A small multi-label image tagger, trained from scratch.
Training: muon at rate 0.019, 9200 steps, batches of 256.
Data: trained on simulated grey scan slices of phantoms with and without marks, 122500 training examples, 19.2 epochs.
Rows from block 14 of a small multi-label image tagger, named by matrix and row number. Each number is 500 + 40 x the weight over its row's rms, rounded and kept within 0 to 999. All counts start at 0. Numbers have three digits each. After the name is the row's rms in percent of the matrix's.
After each channel's rows are labels from the 100 images, of 14848, where the channel reaches its highest value: "responds to" is what is common among them; "peak on" is the class under the peak. Only what is clearly more common there than usual is listed. The data: simulated grey scan slices of phantoms with and without marks. In brackets: how many of the 100.
# c30: last pointwise conv (model.blocks.14.c3.0.weight, 384x384x1x1), inputs 0-95

c30.42 092:497525491613453415490449496596541533454540545510567462496618518451494526612465442510489595469553526475489519506514460532385480532525490496515442417572518545478560485483464544561528518462478496480502447386486520543488508439501460511568499546466569469468499483484495546498439525507543423572
responds to: limb (57); ring (52); crack in bone (47)
peak on: organ (46); lung or cavity (26)

c30.151 097:481485493505490533446503506465487475469443548483505493507486484476504471500450490519511522475414523555565455486473508503468514425530530454466539553535499474499469490454476483528550526516522533476478462528517508516519582496468461423502479450553474513444487476565572547485486490525561531482
responds to: bright spot (91)
peak on: organ (42)

c30.253 117:467455482526535504452535509557592473449528530654567476547500530485642477512539509435463485560500470473512444556545499547464510700485499520534494433483473511505672455557444443447462534473491536534583470502434537464562506527467501571636508473530487503480521487476483589441544501533523506473
responds to: belly (100); none (43)
peak on: soft tissue (47); bone (39)

c30.143 101:491568428534490493427475503463479622470480479531501572424547573493466473570531559549439455516500554490527553525516463405489523469485381484504381483608492502482534514484483496484522574513521536485531521511543416502402499493511486491418502423514474557549534526473509500499499559532512504512
responds to: none (97); limb (97)
peak on: organ (97)

c30.333 101:538590484493493444534495510569404606489563512507595528568512472475415528510499456613563475498434390445482485474474466442493403470450453508495383518478487534496450479576478508458528465440474391494394416534413443515566522554483500521519478524492481548498512439452498425381516474544531565468
responds to: head (56); ring (40)
peak on: organ (83)

c30.19 092:521508445510500510529472578472506511488448482482454510500461496490499546547479509528495489537403465536476472494455478470473480465556495535524455526505448585537530495487492516536492465554560565465540504499464461532454510473572529472506553456473415501477504516490532493559498479547510421512
responds to: several spots (100); side: left half (86)
peak on: organ (55)

c30.309 085:513484480477526541450481508413487539455437565441490500474547460474471537475512461511595502419439561514487494484517494499483522525461520478549572521490533485509505464425500456458435537449477479527493500469460497468532473453466455470504544484516494526529577502553538513519503486499476549486
responds to: side: left half (72); several spots (71)
peak on: lung or cavity (26)

c30.54 108:585480560490613480528621449493538452523517452549558502526468567609505473507452519543509482541478485585513395564491469439487543500495434477310537451445517513509473448485560471521452396445436498490544487478450630461490428558491515503453496486490467522548561435536536528440482440435456515598
responds to: head (76); bright spot (50)
peak on: organ (37)

c30.267 094:511493550485516534544432518514561549490491443539608564498432495427504436516524552514465468487515463545520456577513500526470519514489503463537505483509492558446470481517510525484453543543431490430468557497495505508495525561500543534489464494474442544544490480446516415521554564465488538532
responds to: bright spot (45); several spots (38)
peak on: organ (41); soft tissue (38)

c30.236 092:465555462476451540635454469559614479440453541555488475482462517611408498545502508534495440435441487534557498492521488558527479526522457470471490447442536496500549497560468497500470517542456536454423402502538516601442553628534502550460500549534509502569457495470464498436455496490542515538
responds to: limb (89); none (78)
peak on: organ (89)

c30.21 101:530552451515468611486468544478562454481501523470431516534568461549598481495528538518514479448498454546497477459556475432419525493484506531451613503532559485483512444528593461501469508497529536465471514517518502430441500539441560580471515546459535513469547490485499543487512510487488427527
responds to: bright spot (100); side: right half (70)
peak on: organ (45)

c30.289 107:466433483504539497494525515484523410512474591482544501408516507450475563501535472487506495509524595492464435483524557452491522605492504496494562532542607494552516546467452552517537419483519501546511533501489497433482550575434483626485504473494535447546452518464529575486411549511499543435
responds to: crack in bone (100); chest (80)
peak on: soft tissue (59); lung or cavity (25)

c30.282 090:648551487450510498563511470530430487511445522528523496423478552568551448464494469551533496465512460474451503481546524711464463522454494482410540488555479502512570444459554477526552558506449432529509519483426404512441478527499578488417471552535454584501493479452417461492485515556547458504
responds to: belly (97); none (42); ring (42)
peak on: bone (42)

c30.217 114:527493494571463508488475543412508548502530521465523554587486445481497581484478523560410459520587487486498456445534551503565404514504404550532470529491516506470417533512570472475559443519537509484488579468464417483556505559503464509536432458446547466553513496490459541476546464523566475456
responds to: crack in bone (100); side: left half (76); limb (51)
peak on: organ (39)

c30.3 088:558523417501442490514566493462558527472473487601509462495502537446595489529529457443515533552511485440492542531546482478494550536490482509510528509498462538444531482464397457528528597406424500508425517484534444466525558538556497509481449524473513446487532473448457533525526493541697484534
responds to: belly (100); ring (55)
peak on: soft tissue (52); bone (33)

c30.28 094:516513450551449438479478520419468534531512484544482532479506490546529455523518475509504521547521491458486462486441503485451508533456505483453477506472468458464524482571503482510482475447504509542508552545566496462472503522450500440518540517562526479567549549470484504525516507439551482457
responds to: ring (100); side: right half (78)
peak on: soft tissue (37)

c30.108 104:415545555450555500459468564496500532492488482420501524540489499431505515507462520503478497491487459513540486506517464585521468479435442518491528525439545513470461471433464505515507463576412503556511568409384462455461540538515469455502496452471492465478499538476431462549585532417482484532
responds to: streaks (75); head (73); none (43)
peak on: organ (50)

c30.294 105:492538568504525498501570503562513487477516517474435518543498504550485511586505478565462426536449512468495516458511491492580444523519497511511508470536522466468522433498468489508489431486375583579484468445414524466451511586518436502493540522548517481577527507472545493644367468427425516480
responds to: limb (100); none (96)
peak on: organ (84)

c30.193 110:478534480407488465454506435484512559539468475463526483558469538527483511479505476505460442494526429642572514595510553532545475508463476563527472497450488462484478414398503507549522533479539511523539554447544503501482495458510503588487508537479455613418513471498415537511499521507460558494
responds to: dark spot (92)
peak on: organ (48)

c30.373 100:450480476521495499528476484453549542494476476526485507489460546433495510586526521507537532490523468510533462419457508550435455443522472494553484526539509522527453490480485484507496589505533563546586439489540490481585495468453484540439469463523491533415501519513473522481527533493443501486
responds to: none (100); limb (98)
peak on: organ (99)

c30.284 096:461511468478495420542524489542458690612561513502478538436577463489467551541505465525535511535577484435493477509502535517485444442434501524546446478511481474515506471490478575480530523558454510503523530498486569502522412453556443452497522441496500489593499549595486490523492496608541561518
responds to: ring (69); chest (62)
peak on: lung or cavity (27)

c30.147 091:459542490533424492478459438485510551553627412399508554463513500488618522512516532516494560474517533506487520495467564513496512554503454408525523552499532593471414475437477483457503477488539509519484485491513481482493520478554484500502525527485474437521479496523502595488519467439548438459
responds to: chest (58); several spots (54); ring (42)
peak on: lung or cavity (47)

c30.181 107:491501482409517476515591498477489560475535532435514445489526517600470551506434600446473575497546478495485428527559561497460550511517520510439576489575504482460453546405506469492515443509513452473515465511444480477531467498541443468545532488506497491459479513507651492538428483513508447469
responds to: limb (100); none (93)
peak on: organ (75)

c30.16 108:432510470502521424465523439553532516408439508549497514529531508503532516573519551493492566519525459441449463501453494422543464455469472490345440466577487509509462572432484411439459527508476494484477628441528536511468548525445498512455461503467502455520513405514503476520512487507481467483
responds to: none (100); limb (100)
peak on: organ (97)

c30.297 121:450585616456458501475513603463586446536475537563581495539469541489518549593509511436452446479475472455511489496554437581456551501533513482427597492551476496492460516475505577487438481421568519600554490486454541483426526356472465516579513430449527417442482544488566451630498490502573393475
responds to: limb (91); none (89)
peak on: organ (76)

c30.172 084:525529512502451514501504461496516577500427471477511487564547512498486434445551506518482549501491542421490485465477435473459572503505524446547440457409428516611449576549584530524470515484531503509522556517505522490472618548569511426503460484483489514480566411473567518469449432468531508520
responds to: several spots (100); limb (52)
peak on: organ (47)

c30.237 104:499491495506523465444556532542564566477435575453427482454522523561507510544508425437522564486480502544442403544492470647464474448466480514505524477549502485456457515533461589485419553537509477551507537554477487504490543550469455490482498505450462535499483471503435474588502500571511483517
responds to: dark spot (100)
peak on: organ (48); mark (28)

c30.96 096:484407452499463565533489451550447465570523484450551427496531506456513502610440444496529574543529461427521499536565529546439493572488519499488443493637502513509488465464425682490491529535491454509469514459540515552509480514558476482496447494423524512473561493533539537537428592511531476539
responds to: limb (52); crack in bone (51); ring (49)
peak on: organ (52)

c30.196 096:484542530572555564531588540516494533482451526507494482418627559458454512526496530499422450490513447527495554480511467504519494509477560488510459479439545476400438540495482537550513479543493379469388458453434570501470525542375568470528525525500525526535524481480530573440501551521517513529
responds to: crack in bone (100); side: left half (68); chest (64)
peak on: soft tissue (40)

c30.261 113:542498452470492439479550454508496507571522505466511443470517476547504561589447484552465500473493564489447450526527509509457460484516466450462481423468502464568502485484510460433545511464459500430466490513480508546511491546503519512510502531512508442524530471503492499386477486523521559451
responds to: chest (66); crack in bone (65)
peak on: soft tissue (45)

c30.58 079:459530464499518522455484459539522529506435493442494492549526501458514489469434490483520443453514525424513512523579432500498579530504488489536536512567490483551503547443507526486472503532502574473457493509544413501506514490515507527515490503544466469517464468498517493478494488470490505428
responds to: dark spot (100)
peak on: soft tissue (38); organ (37)

c30.201 105:503584530466503497333454457543558471496483453525581498512457422534501573436518508603511479495446495549530506506487468542502519432505498465482483583484447604503479410599522435456438444468480511410402425480467566458504474582461495477487514518474465497432473459542474538417529506522455550509
responds to: head (84); crack in bone (46)
peak on: organ (39)

c30.269 102:448483527518579457530542554466439531480529486555511511480475448510503572497432514457480516457569511520503499461531513516558563436444476528499473473552437500489434459473444449498522582474504454455509555462452496495514473467508527467496541534481472496511493475485431512497571494536443497538
responds to: bright spot (100)
peak on: organ (66)

c30.360 089:507487486496452481551596479500509447462539477518484544495445472479455552448529528554516543556507494548583518468492458535470476523503419515482441537448436475520494491448592544449476517482525535461440516446472503490441493538475533444510498556518471582540422470533525613546478513456498471500
responds to: dark spot (100)
peak on: organ (68)

c30.254 088:508495513559467473489528542494454430542588500484463602493408531451510484507570515498453465611495542474472558442500501496513495453512424517520564551466449529478446415454535459452592497520554503425488448480517487494516506539428468465493503526506484495503539525487496528466483571451518502491
responds to: bright spot (98)
peak on: organ (39); mark (35)